{
  "horizontal_flip": false,
  "rotation_deg": 5,
  "arch": "densenet",
  "norm": "batchnorm",
  "kernel_size": 3,
  "growth_rate": 40,
  "beta2": 0.95,
  "one_sided": false,
  "adamw_lr_other_params": 0.0018,
  "steps": 4800
}
Rows from block 12 of a small image classifier, named by matrix and row number. Rows with one number belong to one channel. Each number is 128 + 24 x the weight over its row's rms, rounded and kept within 0 to 255. All counts start at 0. After the name is the row's rms in percent of the matrix's.
After each channel's rows are labels from the 100 images, of 14976, where the channel reaches its highest value: "peak at" is the part of the image that holds the peak. Only what is clearly more common there than usual is listed. The data: streak pictures of flow and ridge fields. In brackets: how many of the 100, against the usual share in percent.
# conv1: bottleneck pointwise conv (model.blocks.13.conv1.weight, 160x400x1x1), inputs 0-199
# conv2: growth 3x3 conv (model.blocks.13.conv2.weight, 40x160x3x3, transposed), outputs 0-39, a 3x3 kernel for each

conv1.69 100 [151 167 145 101 110  98 128 135 146 116 138 160 142 165 128 137 112 155  78 169 102 111  96  99 138 128 161 112 143 121 111 140 104 109 129 119 121 146 163 115 126 131 126 120 156 112 168 129  74  76 107 135 168 110 158 179 146 126 132 140 123  89  97 138 144 128 133 149 126 106 120 148 113 115  92 105 105 135 120 133 156 145 137 106 170 127 153 135 103 123 139 110 118 152 138 143 134 120 139 100  90 124 109 107 147 133 127 135 127 118 142 133 124 130 137 129  97 109 114 138 120 113 151 123 134 151 125  89 106 103 128 144 129 191  86 119 129 115 114 114 112  99 121 145 121 134 134  89 106 129 169  85 128 125 163 120  83 132 170 140 109 126 112 127 148  89 109 137 196 153  99  90 133 155 152 117 157 117 129 135 119 130 149 118 181 133 101 114 132  90 148 122 117 131 121 113 164 145 162  98]
conv2.69 095 [116 110 122 107 105 150 145 127 117 112 180 152  65 119 147 129 144 101 111 123 153 111 111 123 128 142 127 123 125 115 114 105 156 128  93 151 110 163 125 110 113 121 105  72 118 129 120 128 114 122 133 105 131 145 143 102 158 198 125 170 148 127 133 115 188 202 105 121 142 132 138 127 114 114 120 162 111 161 153 157 171  92 113 141 114 136 147  78 129 125 110 146 105 125  97 133 132 133 134 131 144 112 140 150 118 108 145 118 136 131 111  93 168 136 119 131 119 164 186 174 150 156 101 107 129 100 121 160 100 162 120 107  86 112 157 110  91 141 143 144 155 104 135 120 133 131  91 132  90 126 133 132 149 175 154  88 122 139 121 122 144 155  97 138 165 155 133 105 151 137 119 126 159  86 142 140 111 120 134 117 129 103 127 139 166  99 126 140 148 101  81  59 135 119 112  75 165 138  62  98 145  72 186 125 153 144 145 157 115 116 132 167 139 134 101 152 144 134 116 140 168 117 110 113 136 182 150  93 106 140 149 151 134 105 128 129 144 123 111 135 103 153 128 110 134 129 154 158 138 143 104 110 125  74 138 138 168 117 122 112 121  89 105 143  83 116 131 139 133 129 140 152  98  85 146 146 127 165 114 142 122 113 143 155 147 148 146 127 104 142 115 124  92 120 161 173 120 157 177 130 130 137 118 110 156 161 104  97 110 119 159  84 139 153  79 110 131 144 131 128 160 136 112 159 113 146 120 106 116  81 121 127 147 169 137  87 148 114 141 131 113 112 135  70 115 177 161 107 138 121 123 113 149 135 147 126 136 115  95  85]
peak at: bottom right (29 vs 9.8)

conv1.68 102 [124  95 120  94 123 123 142  97  96 103 111 151 111 120  91 128 153 182 137 109 107 119 140  99 126 118 126 124 143 128 147 111 124 171 161  92 106 114 131 108  99 150  92 113  99 134 111 142  96 135  91 129  99 155 119 114 113 164 128  79 149 119 176  91 144 109  89 142 159 117 107 132 141 133 113 119 123 145 126 113  96  84 114  97 164 120 116 128 116  95 129 146 117 151  91 120  88 110 127 169 126 124 106  98 116 138 133 122 129 108  66 131 130 147 178 126 150 128  99  83 146  98 160 139  82 155  96 136 137 159 129 114 142 110 150 156 103 143 129 162 143 134  89 176 120  93 150 153 114 110 156 121 104 116 122 108 179 128 143 151 116 167 100 142 117 153 126 127 106  96 121 162 132 189  96 127  84 108 159 111  90  99 137 167  90 146 114 127 164 125 131 142 136 112 146 132 137 106 148 122]
conv2.68 097 [101 171 125 113 139 145 131  85 130 133 159  82 113 150 115  91 118 130 112 144 153 117 149 150 137 147 114 166 111 146 109 128 153 119 136 155 145 127 100  94 164 124 162  74 121 109  88 135 105 200 132 135 108 104 135 101 182 131 108 151 125 105 134 116 146 129 131 112 126 138 115 132 130 138 143 160 147 138 106  83 136 101 155 153 122 142 119 122 132 144 133 159 184 104 144 104 127 161 114 135 125 110 151 167 160 131 101  87 145 136 102 148 122 111 118 104 120 124 135 147 117 161  85 134 155 138 146 145 102 111 156 128 107  97 126 138 147 132 144 143 144  88 134  95  98 139 105 127 116 137 147 117 176 133  92 122 123 133 147 122 169 141  99 139 154 143 115 132 110 133 112 143 111 154 162 120 113 124 117 148 178 116  69 154 172 175 117 115 118 115 112 108 105 161 148 142 172 122  96 106 101 153 161 175 130 121  58  98 166 145 132 128 157 158 113 110  95 126  92 137  75 166  97 141 118 154 183 158 128 131  91 127 146 110 111 113 150 168 114 118 110 143 143 122 152 146 137 145 136 135 103 101 141 117  98 113 157 162 142 111 110 113 150 116 144 180 112  96 109 118 147 124  94 127 152 144 109 118 126 122 142 107 117 135 151 128 106 142 119  84 118 123 173 146 133  83 141 129 119 123 139 156 129 114 144 120  47 142  99 127 170 135 151 179 127 113  85  99 114 133  86 115 146  91 119  84  94 137 114 124 161 120 156 140  90  85 115 142  69 158 144 142 110 126 121 118 107 116 105 140 113 116 122 180 104  97 117 148 138  78]
peak at: middle right (34 vs 11.7)

conv1.61 095 [ 88 114 132 129 117 129  95 158 161 145 138 131 156 148 141 148 136 132 141 125 140 142 132 136  86  84 135 142 106 130 125  83 129 182 120 130 130 135 100 160 115 112  85 119 110 124 101 118 111 145  97 118 132 118 100 121 132 156 119 151 112 109 113 180 137 114  90 102 117 127 116 113 132 122 105 125 103 131 157 145 154 126 152 128 131 135 143 128 134 132 152 144 141  87 153 127 136  96 145 119 141  65 138 120 143 153 136 121 160  96  98 180 161 142 124 135 117 131 128 149  90 135 106  75 116  98 173 141 145 177 106 144 148 113 132  97 138 150 106 113 131 166 150 101 136 111 127 140 106 101 144 140 127 138  91 154 121 121 104 161 184 191 123 142 120 135  97 135 139 118 102  94 134 131 128 133 140 162 169 109  75 112 184 139 117 120 128 113 115 149 102 136 154 111 129 152 143 141 156 152]
conv2.61 094 [118 112 141 115  87 175 146 143  86 146 125 129 124 145 179 146 110 144  95 120 121  96  83 122 144 115 129 111 134  96 108 162 129 126 100 148 160 130 115 139 133 111  98 103  86 131  81 108 103 143 112 134 156 122  92 150 139 110 128 132 115 135 135 133 121 111 148 120 134 103 118 140 137 118 147  99 105 111  89  96 138 123  91 144 139  81  98 113 162 112 118 128 120 109 119 142 133 118 109 157 114 103 114 116 130 140 147 158 126 104 139  92 125 128 104 155  96 123 142 159 113 146 158  96 132 109 146 146 180 176 131 110 110 115 173 134 114 132 185 145 124 114 161 137 135 121  99 132 166 140 175 148 178 124 125  80 114  84 115 155 162  96 109  87 131 114 122  93 138 170  66 142 106 105  88  94 151 111 110 111 127 132 149 141 121 108 137 155 125 117 131  95 150  59 119 122 102  93 152 142 114  94 130 164 136  96 110 134 158 157 157  82 136  89 125 112 123 134 133 142 118 111 110 150 115 186 131 158 120  86 119 121 108  97 127 132 168  91 127 155 120 133  92 127  80  71 134 110 148 133 118 159 117 133  93 127 107  95 123  88 170 166 160 107 108 115 130 122 126 172 115  99 137 150 105 112 125 101 104 141  89 128  76 116 137 148 121 144 114 121 147  97 138 130 118  93 125 158 123 154 128 121 132 101 141  83 149 177 139 128 117 138 106 173 136 134 111 123 130 137 127 161 115 103  83  98 155 118 115 137 137 100 137 125 189 120 101  59 127 114 117  97  94 171 112 151  87 149 141 104 123 159 137 117 135 106 128 149 156 163]
peak at: bottom right (42 vs 9.8); top right (27 vs 9.8)

conv1.125 104 [133 125 121 137 125 100 176 109  91 122 152 137 129 175 142 159  88 116 156 127 136 130 116 124 152 120  98  99 146 111 106 112 135 138 111 159  96 138  88 150 149 149 101 119 133  91 114 146 131 177 113 148 119 128 155 155  95  79  84 107 173 150 118 149 125  95 133 165 113 138 132 106 100 116 156  95 143 104 135 158 122 140 123 129 122 113 139 106 148 171 144 156 120 125 128 126  99  94 140 137 140 125 148 151 131 109 159 109 129 134 123  88 154 147 146 127 144 102 159 157 113 184  83 135 125 164 136  88 129 129 109 115 112 148  84 133 118 140 158 103 150 156 140 143 184 133 146 113 130 177 110 124  93 176 140 129 117 121 120 104 132 132 116 149 108 130 121 120  62 149 125 125 129 115 139 151 149  97  88 147 107 102  97 130 126 111  98 142 108  99 129 112 128 115 114 139 164  92 126 159]
conv2.125 103 [139 107 127 155 131 120 110 124 145 121 140 108  86 122 112 129 107 125 131 147 156 137 112 128 152  99  84 128 127 132 120 158 143 190 125  80 129 117 160 103 141 158 147 139 137 105 104 134 151 111 146 110 113  97 156 105 159 123 119 131 119 133 110 128 139  95 104 120  99 114 125 162 152 139 122 181 133 152 115 108 150 150 157 119 147 147 122 175 108 128 128 124 156 103 143 157 118 147 137 116 141 177 206 106 113 113 107 105 143  91 115 128 110 123  82 132 113 108 126  79 145 116 138 147 102 119 119 148 109  97 115 177  98 138 139 101 108 118 155 159 101 104 102 189  98 135 127 104 114 109 122 118 139 106 135 130 122 146 139 181 130 134 120 125 132 143 116 128  92 158 133 172 112 120 107 114 119 166 157 105 104 114 141 115 117 168  86 131 169  91 162 150 114  80 111  93 154  79  93 134  84 130 118 130 110 136  90 117 109 138  63 156 115 151 135 154  88 132 164 125 136 133 120 124 124 156 110 124 137 155 117 133 142 109 132 125 124 109 169  78 176 136 125 129 131 113 141 139 120 146 135 100  81 163 124 112 127 115 123 131 132  91 171  76 133 100 153 151 118 120 136  96 150 106 139 130 120  80 151 138 111 128 118 147 110  94 171 189  89 171 147  93  71 151 124 139  80 117 190 105 140 156 103 143 115  96 109 105 153  95  96 159 135 147 134 142 145 129 123 103 125  85 128 148  90 168 127 130 115 138 107 136 175 168 116 118 124 127 118  95 186 177 133 137 116 132 142 120 112 121 165 134 153 118 107 142 105 120 122 115]
peak at: centre (46 vs 14.1)

conv1.7 099 [136 141 154 107 118 129  82 101 147 116 137 118 110 154 121 142 126 117 184 129 121 110 134  99 106 127 101 156 110 144 135  99 121 140 100 130 142  89 129 137 100 142  99 154 110  88 138 142 134 106 170 111 137 125 150 101  94 110 110 124  85 142 102 162 127 135 119 129  90 140 105 145 125 116 159 151 126 103 156 124  76 114 143 161 144 137 166 127 140 115 142 112 155 126 122  97 130 147  92 147 124 142 100  95 140  89 130 108 110 165 133  89 110  99 125 132 136 120 120 105 125  86 178 134 107 152 107 162 126 131 128 106 114 167 125 140 133 137 107 128 137 132 158 173 101 119 126 123 103 124 132 153 129 117 164 144 124 122 125 155  97  90 122 109 107 121 131 126 121 119  88  85 141 108 195  97 149 177 141  41 114 116 116 110 184 148 133  70 111 136 130 137 123 157 118  88 103 114 109  86]
conv2.7 092 [128 123 126 132 152 106  94 109 142  98 147  70 105 133 164 145 144 122 148 153 107 109  70 107 172  97 158 132 112 127 172 153 126 126 137 110 107 141 131 146 146 124 122 110  95 146 123 114 171 150 101 127 126 104 135 147 149 114 159 148 162 112 113 149  70 111 142 111 118 113 198 153 121 143 145 117 110 129 137 110 112 173 124 103 109 139 148 102 121 148 142 108 145 141 154 131 142 143 119  95 130 143 157  90  90 143 119 106 124  78 115 108 146 132 124 142 159 124 144  88 152 110 122 109  96 163  76 115  92 179 141 156 112 161 145 101 109 202 190 177 130 132 156 108 120 109 162 147 128 104 124 153 128 126 109 158 175 170  96 109 123 141 142 132 102 124 115 158 137 121 121 133 144  89 163 163 137 130 134 115 147  89 106 153 122 161 107 153 175  99 135 119 141 159 104  97 125 131 128 132 111 121 115 114  88 125 181 129  96 141 132 149  83 122 111 151  91 109 114 123 164 133 150 135 125 187 150 123 140 148 110 144 115 107  99 135 105 159 114 153 138  95 122 177 115 169 139 158 127  92 122 106 121 115 187 143 111 119 149 121  97  94  81 121 135 130 149 109 151 128  66 116 133 125 145 127 111 165 129  87 121 138 119 109 167 165 147 107 100 103 139 122  86 112  85 139 116 139 140 133 118 129 126 161 123 114 131 146 134 148 133 141 112 117 160  88  87 141 115 114 135 124 123 134 134 135 118 116 111 145 150 134 135 109 108 113 139 153 156 150 175  97 117 119 168 159 129 113 148  98 114 159 157 118 107 168  86 104  80 148]
peak at: middle right (32 vs 11.7)

conv1.107 108 [106 159 107 152 118 141 158 132 132 130 117 175 108 102 141 147 143 117 159  93 116 114 118 140 117 133  92 133 131 156  97 133 115 136 151 123 109 137 111 144  99 137 145 126 125 125 162 143 125 144 144 148 149 143 126  97 145 134 120 138 144 137 126 120 139 141 111 135 123 124 117  86 123 169 107 112 132 126 122  99 145 106 148 114 149 125 127 107 156 121 128 126 105 126 106 119 124 149 139 131 122 102 125 111 135 131  89 129 131 107  88 149 133 120 179 155 146 129 128 139 110 151 125 142 149  95  96 128 139  95 153  96 138 129 139  87 138 136 110 145 135  85 156 104 138 108 130  98 100 123  86 111  80 116 108 121 122 134 132 108 132 142 144 158 134 108 146 107 160 125 126  81  96 169 125 128 145 120  85 187  87 149 153 139  77 114 192 118 118 145 119 103 133 128 140 113 144 127 104  69]
conv2.107 096 [137 170  81 135 112 120 106 145 129 112 149 123 166 142 177 141 110 111 167 112 154  98 127 198 111 109  95  83 162 143 151 159 120 188 105 105 106  94 138 145 113 129 145 158 123 148 114 156 125 130  90 138 126 141  84 148 170 127 127 152 115 134  97  88  99 125 121 151 130 135 135 138 136 203  85 123 113 171 111 125 130 110 134 130 103 101 145 136 126  84 129  99 143 137 135 131 167 176 161 125 140 149 165 115 102  97 128 149 116 140 156 152 130 135  65 133 140 154 155  77 125 123 144  74 138 184 123 127  86 128 146 150 144 136 151 128 135 133 182 114 108 116 146 107 114 138 133 140 117 121 144 116 151 146 125 114  90 101 114  78 133 113 160 143  95 201 126 153  87 138 156 128 156 107 101 148  99 171  94 145 123 139 101  98 139 123 132 147 151  97 139 111 124 147 153 153 113 145 105 152 134  80 156 110 104 146 145 117 134 114 109  85 152 107 114 105  83 123 115 119 151 141 127 110  88 160 133 149 104 125  94 115 134 155 137 108 153 139 124 125 127 162 113 113 168 153 121 102 111 120 121 155 135 138 120 130 108  91 139 144 117 104 108 132  89 134 138 115 130 148 118 104 127 115 169 119 111 108  97 135 113 149  99 131  94 148 138 110 114 116 170 144 135 106  96 103 107 110 105 158 126 119 157 132 179 113  81 147 108 160 136 121  94 130  98 104 113 129 142 109 134 122 126 110 118  63 133 119 148 163 113  66 113 115 103 127 126 140 138 201 128 128 122 140 140 128  99 158  98 108 122 165 104 151 113 159 132 114 122 138]
peak at: middle right (30 vs 11.7)

conv1.43 107 [148 128 104 134 109  80 123 137 133 133 117 151 134 131 118 149 161  97 168 111 107 124  87 115 173 117  95  86 135 149 119 113 135 112 127 159 117 153 105  77 111 141 135 123 143  93 129 121 104 128 125 125  85 116 138 108 140 132 110 107 112 191 119  71  83 158  90 137 169  97 134 111 125 128 103 125  76 138  98 137 115 103 147 108 119  99 171 101 137 115 143 119  98  84 144 136 129  89 135 142 112 123 147 145 150 111 115 125  88 159 122 111 139  72 129 138 129 103 130 110 145 142 129 131 137 106  91 140 126 119 104 110 124 130  93 136 151 128 116  93 155 163 156 111 129 139 109 111 160 107 121 115 134 137 138 164 116 158 120 106 130  91 147  85 135 173 127 154 125 124 131 147 108 133 140  98 139 136 145 160 137  98  89 164 140 138 108  82 165 152 152 137 143 144 132  91 155 160 127 144]
conv2.43 101 [149 156 108 178 107 144 158 157 107 111 125 119 126 125 136  98  95 127 138 179 117 149  99 126 142 122 125 153 116 147 112 150 121  91 134 149 121 133 142 148 131 142 142  84 112 147 124 114 123 131 170 125  85 119  84 134 123  70  94 112 138 117 117 107 116 194 127 142 132 134 189 106 137 117 142 159 122 105 153 126 100 118 143 107 150 158 106 137 141 102 129 126  91  89 113 138 117 119 132 118 115  90 144 135 186 135 174 129 155  84 144  96 175 117 110 129 185 148 115 108 142 128  98 130  95  91 145 135 122 141 134 147 107 101 113 142 103 135 105 145  69 114 118 144 132 126 143 125 141 114 119 133 101 124 114  93 102  87 136 114 146 160 146  96 107 149 144 108 131 123 129  88 141 178 138 155 125 119 126 121 110 138 152  97 129 122 132 128 129 125 135 132  98 108 111 172 161  98 140 158 113 127 144  78  91 132 152 110 126 112 126 153 125 155  94 138 145 114 148 127 131  86 105 116 103 127 106 103 177  98 134 147  87 182 131 126 128 131 154 132 107 168 177 130 172 190 159 133 141 119 117  97 110 147 103 134 120  91  82 148  99 125 128 133 120 143 111  83 208 117 142  95 147 154 147 166  88 131 159  82 150  87 153  84 103  91 173 142 138 112 143  96 161 127 151 161 124 114 108 132 107 156 111 109 133 138  74 157 109 134 101  94 122 145 124 140 124  95 115 102 169 154 161 114 117 115 138 150 113 169 102 108 158 129 124 128 102  85 105 112 143 148 131 116 120 164 146 148  93 118 141 136 120 124  98 109 114 107 130 143]
peak at: centre (42 vs 14.1); middle right (30 vs 11.7)

conv1.65 098 [ 87 108 129 140 119 128 115 138 161 139 133 150 129 138 141 161  78 123 127  81 102 126 100 160 102 114 140 116 191 132 137  99 131 126  92 116 141 150  79 147 130 143 112 140 130 120 129  98 136  78 126 166 165 128 123 140 151 136 130  75 132 140  98 108 130 118 132 151 141 136 146  96  99 131 119 107 122  92 161 124 128 131 122 151 110 120 124 172  96 131 120  99 137 101 140 140 125 156 118 132 172 123 148 153  74 117  99 120 114 139 144 116 144 152 112 121 124 106 108  91 124 147 121 114 137 162 108 168 126 121 173 108 142 128 118 147 114 108 101 142 147 114 120 156 127 131  91 124  99 142 137  89 112  98 115 125 129  97 112  87 128 139  85 106 118  92 119  62 143 131 141 136 157 100 164 109 132 119 138 138 143 156 141 103 132  88 113 130 168 116 134 139 162  99 127 117 108 114 152 110]
conv2.65 107 [145  62 103 113 102 148 108 119 137 162 102 143 140 116 135 131  93 136 129 154 138  60 142 129  92 171 122 118 156 125 122 131 157 123 150  95 116 109 116 142 153 111 149 131  87 123 160 108 111  91 161 129 113 155 142 105 155 164 112 148 106 137 126 122 137 152 120  96 141  95 109 135  97 130 113 112 141  94 153  97 113 132 155 107 125 128 142 104  84 148  71 159 110 125 144 154 162 139 158 146 133 108 118  87 126  70 140 131 169 116 102 125 121 135 103 126 132 155 150 162  84 108 126 114 135 149 141 132  97 132 170 169 128 110 156 155 101 138 132 105  90 169 101 132 125 108 122 118 169 130 103 134 153 133 156 145 101 169 156 123 165 152 128 116 112  98 110 145 131 173 160 112  86 143 128  88 128 134 136 117 151  96  91 146 137 142  89 146 140 155  79 106 144 129  84 120 127 132  96 113 107 156 108 147 129  88 122 125 116 159 133 163 103 174 115 134 165 127 118 126 124 108 117 126 107 124 180 106 104  87 113 132 153 129 156 144 141 148 142 122  60 151 126 167 167 134 127 107 161 123 110 114 148 138 119 122 133  96 150  84 126 151 103 135 124  98 121  79  99 114 130 107 100 126 102 145  98 105  90 131 113 148 143  96 157 152 147 112 143 150 106  95 110 180 135  94 107  90 130 140 138 129 101 121 102 130 125 142 122 106 182 104  83 137 114 120  97  87 169 141  91 166 154 124 146 117 125 119 149 155 142  76 137 131 128 134 171 156 116 156 103 139 127  79  90 163 134 113 131 143 140 119 155 132 136 135 139 112 181 163]
peak at: centre (63 vs 14.1)

conv1.41 099 [151 140 120 171 107 102 107  89 129 114 116 119 104 166  78 110 157 126 134 105 177 165 152 110 109 135 120 122 122 141 134 112 139 144 125 122 122 134 110 103 112 117 107 165 131 134 185  88 163 129 109 138 151 117 145 126 131 131 138 146 127 121  89 102 131 120 133 148 122 108 161  94 162 126  75 163 131 116 120 127 121 141 111 100 126 152 147  47 126 140 139 113 128 150 119 161 105 144 101 126 117 168 103 141 120 160  82 152 143 116  94 128 119 157 163 125 104 166 117 108 117  83 131 133 107 106  99  87 142 131 145  99 125 123 104 144 125  74 124 131 145  98 113  89 121 131  98 151 124 148 142 124 150 117 108 127 120 145 132 135  92 130  76 120 132 141 125 152 129 149 120 138 141 191 129 126 121 123  84 149  94 150 180  81 139  91 109 130 129 129 133 160 147  95 145 160 121  91 142 123]
conv2.41 096 [130 173 109 110 153 149  89 152 156 102 149 174 134 122 135 125 118 131 135 154 138 130 134 150 150 117 121 131 126 130  70 143 183 174 116 127 130  87 121 102 129 144 111 146 112 185 102 112 114 136 173 119 131 109  66 125 131 134 135  99 134 135 107 125 138 171 127 119  83  97 111 162  91 167 132 106 129 108 103 125  59  91 119 123 149 157  95 109 122 137 122  98 110 123 107 100 159 132 113 132 118 157 150 143 112 107 110 117 114 195 154 119 118 131  94 157  99 135 108 147 137 190 116 119 118 150 122 117 123 128 129 114 114 127 138 121 111 124 129 137 132 127 164  88 129 154 118 115  87 133  95 137 133 142 134 121  80 113 117 123 125  93 154 163 123 128 162  96 156 100 123 113 109 110 100 126  89 145 140 121 173 120 116 162 157 132 112 122 113 115 141  85 172 130 184 132 136 168 151 143  85 114 147 106 148 147  86  95 151 109 103 144 174 122 126 122 117 143 111  83 157 151 124 121 143 129 102 149 116 153 110 118 134 136 150 135 112  92 137 170 118 142 144 154 137 132 125 148 121  76 107 130 131 114 154 117 134 130 111 117  99 161 122 151 115 125 122 125 121 128 109 149 138 141 173 128 129 112 122 133 148 158 168 122 128 133 117 129 135  96 101 166 159  96  94 136 142 122 123 127  85 158  82 141 113 117  99 118  70 113 154 148 106 160 118 154 147 147 129 114 138 125 128 112  88 153 130 157 147 169  87  80 109 151 137 173 136 128 100 137  85 133  78 110 115 129 138 141 103  63  99 124 141 180 144 119  93 191 173  81]
peak at: middle right (36 vs 11.7)

conv1.62 106 [108 146 112  89 134  93 168 143 114 160  91 137 102 112 144 141 125 133  94 108  80 128 105 101 104 135 116 145 120 114 128 108  78 135 133 156  88  97 125 146 126 114 170 108 121 111 166 134 118 102 162 165 106 164 107 163 157 174 166 117 141 122  87  99 145 111  79 107  96 127 106 207 128  93 117 132 101 130 103 124 137 109 113 155 150  74 137 104  94 113 130 110 109 108 101 131 168 132 175 125 101 132 118  95 128 126 128 117 135 107 138  89 124 135 133 147 125 139 157 133 137 122 153 147 107 142 142 125  84 138  91 119  99 140 134 147 121 125 144 148 158  97 146 128 136 124 157 138 147 159 107 114 162  99 117 113 142  83 156  97 137  93 146 129 157 147 117 157 107 114 142 146 146 114 108 127 124 115  75 133 142 104 199 119 142 163 148 131 125  85 119 126 133 131  97 141  98 173 110 111]
conv2.62 101 [112 181 168 128 141  99 142 121 121  88  91 147 134 107 127 121 115  88  81 135 145 131 139 110 103 153 141  63 110 121 104 129 130 159 113 143 140 149 125 118  86 137  92 123 111  97  90 161 119 158 124 125 161 105 143  76 147 110 145 166 134 115 107 132 128 146 129 160 138 129 151 160 155 124 128 130 181 127  95 143 112 117 123 186 115 122 150 100 139  95 118 136  75 107 122 210 134 132 180 123 156 107 148 143 132 115 104 122 137 154  83 106 177 158 116 127 131 136 165 109 130 120 168 134 132 103 120 116 107 150 125 158 129 116  94 117 121 162 120 106 151 146 116 136 103 105 123 137 131 144 112 111 130 152 141 144 127 144 115 147  82 155 147 145  92 123 108 107 127 113 105 135 150 171 170 123 166 111 161 127 159 108 129 107 152  99 155 124 114 168  54 142 136 128 157 102 197 123  89 103 192 128 159  82 120 102  96 145 148 135 144 127 107 123 101 132 147 149 113 136 130 104 122  89 175 113 132 101 100 115 109 144 126 157 133 134 123 125 106 130 133  98 158 109 112 159 118 145 137 128  93 113 138 157 100 143 135 162  99 104 104 110 126 144 124 135 135 123 185  75 153 127 148 126 220 122 131 119 142 130 115  98 169 138 112 121 154 148 135 116 161 104 151  98 119 163 122 125 136 144 101  92 159 108 138 138 129 124 142 157 165 174  71 158 100 133 148 127 105 152 118 124  91 116 154  84 141 126  95 114 133 145 139 120 112 122 121 132 107 119 137 122 106  98 131 135 148 121 147 116 109 143 136 151 168 142 124 120 127 107]
peak at: middle right (38 vs 11.7)

conv1.2 110 [140 189 124 149 137 145 134 107  78  92  77 126 103 153 157 132 181 110 141 100 160 122 111  96 156  99 100 123 164 153 110 146 127 147 133 165 115 150  92 122  77  82 139 151 122 157 149 153 105 119 113 113 130  96  85 125  90 105 151 156 111  98 148 136 134 114 121  86  99 155 142 102  84 146 119 142 112 114 183 105 152 136 153 118 114 104  60  90 155 119 114 127 135 143 153  66 127 137 136 135 123 118 147 127 114 157 128 149 132 130 112 154  68 147  99 142 139  98 113 135 135 104 186 102 149 131 157 118 156 120 166 143 100 114 163 119 138 160 127  99 154 154 151 104 179 131 148 110 136  99  91 117 120 112 127 124  94 113 117 148 121 104 142 125 114  75 112 109 114 157 111 145 133  85 119 137 127 106  95 134  86  93 166 148 101  91 146 119 109 146 120 143 134 125 144  72 147 114 157 119]
conv2.2 101 [118 140 109 146 144  96 153 115 149 120 184 137 140 102 105 133 130 135 153 117 106  97 153 159 167 120 119 136  99  95 117 135  95 153 107  99 143 155  91 162 130 169 125 144  86 160 121 160 109 107 114 101  95 164 115 125 134  90 137 140 108 151 131 152 159  88 145  81 163 110 125 115 154 144 147  85 155 155 112 118 121 124 121 164 131 132 126 157 151  82 103 116 152 137 153 105 110 121 142 149  77 125 137 105 154 118 104 125  97 154 170 150 108 168 113 114 100 140 117 115 123 165 132 137 150 148 155 116 130 107 111  95 115 118 116 142 133 140 113  59 133 133 138 115 108 158 155 137 156 110 117 115 171 133  98 133 168 148 139 127 159  85 137 147 115 124  76 115 143 129 122 140 111 113 158  79 131 148 131 149 104 137  98 127 130  59 173 128 124 175 161 126  96 141 107 115  86 126 170 150 133  85 167 143 119 139 110 148  96 112  94 130 127 126 120  85 126 156 107 101 135 152 134 140  95 108 125 148 147 166 154 135 112 105 111 177  91 139 141  93 111 110  94 141  98  92 127  93 147 150 158 124 123 119 158 114 117 103 144 116 122 111  99 142 104 122 151  93 146 100 109 118 166 149 103 184 139 111 158 105 204  97 132 163 112 127 110 132 155 144 122 145 120 123 120 182 142 147 117 126 130 141 170 109 151  64 123 142 133 153 122 125 116 128 134  93 134 146 179 100 131 103 132 141 125 145 114 106 127 107 117  74 150 154  92 135  88 142 132 123 121 138 116 133 139 132 108 106 139  84 141 141 108 148 106 150 114 185 111 156]
peak at: bottom right (49 vs 9.8); middle right (34 vs 11.7)

conv1.67 098 [144 158 182 102 114 173 106 176 175 134 122 124 128 152 112 141 161 114 141 123 140 144 166  72 116 127 153 149 122 124 136  96 133 111 161 141 149 165  90 120 102 153 149 140 127 170 126 145 154 119 163 132 126 115 130 123 183 112  89 143 108  81 159 120 103 124  94 147 147 129 136 134 111 117 127 176 102 164 133 111 101 158 161 157  96 143 117 142 156 142 102 148 165 141 147 123  80 123 101  98 130 129  69 113 124 150 114 107 103 118 159 138 130 108 108 120 117 155 162 150 100 137 104 108 127 111 101  95 116 106  88 101 114 100 138 136 176 145 123 115 132 110 127 140 106 123 129 121 149 138  98 171 115 137 150 145 161 111 149 146 117 154 147 107 109 122 144 135  98  98 125  58 125 108 124 102 124 104  87 121  85 113 113  55 168 147 106 128 160 116 119 122 176 124 156 127 118 140 126 139]
conv2.67 101 [148 112 143 121 170 168 133 122  99  91 105  98 157 118 114 138 135 130 128  88 133 135 101 150  88 144 118  98 103 109 116 111  68 134 103 123 129 159 134 176 129 110 162  77 164 152 127 146 120 132 109  97 128 129 147 139  98  79 111 133 127 171 117 134 121 116  74 134 199 163  75 159 157 166 149 118 156 137 155 102 116 130 140 128 124 105 109 146  82 125 139 101 112 133  96 101 144 112 115 132 134 145  71 133 123 150  76 150 103 115 114 131 140 184 162 134 157  83 144 144 140 100 109 129 123 106 152 110 129 125 143 135 160  73 162 134 125 107 113 162 142  82 151 108 112 144  96  98 130 113 147 165 124 120 126 106  91 167 139 128 132 130 139 154 135 167 160 118 119  86 136  86 138 139 106 110 125 122 142 113 102 138 124 137 107 117 107 163 101 103 143  99 105  96 137 103 101 148 153 134 111 113 142  91  83 146 145 114 140 169 132 140 119 123 180 144 142 145 105 109 158 144 100 118 117 169 139 159 140 129 114 134 114 110 121 121 122 108 140 115 117 113 131 156 122 135 122 123  86 109 114 113 169 152 140 113 141 212 130 151 156 115 124 139 123 142 155 118 134 123 139 100 133 194 165 145 153 158 129 144  99 120 131 131 127  96 117  91 133 112 120 147 125  67 119 149 149 126 106 147 121  97 110 152 113 125 167 114 149 119 140 111  80 155 128 112 138 154 181 118 144 111 110 123 116 141 149 160 110 124 162 184  99 160 147 138 111 124 155 143 109 142 123 159 111 163 150 113 138 116  96  94 189 151  90 127 122 122 116 103]
peak at: bottom right (44 vs 9.8)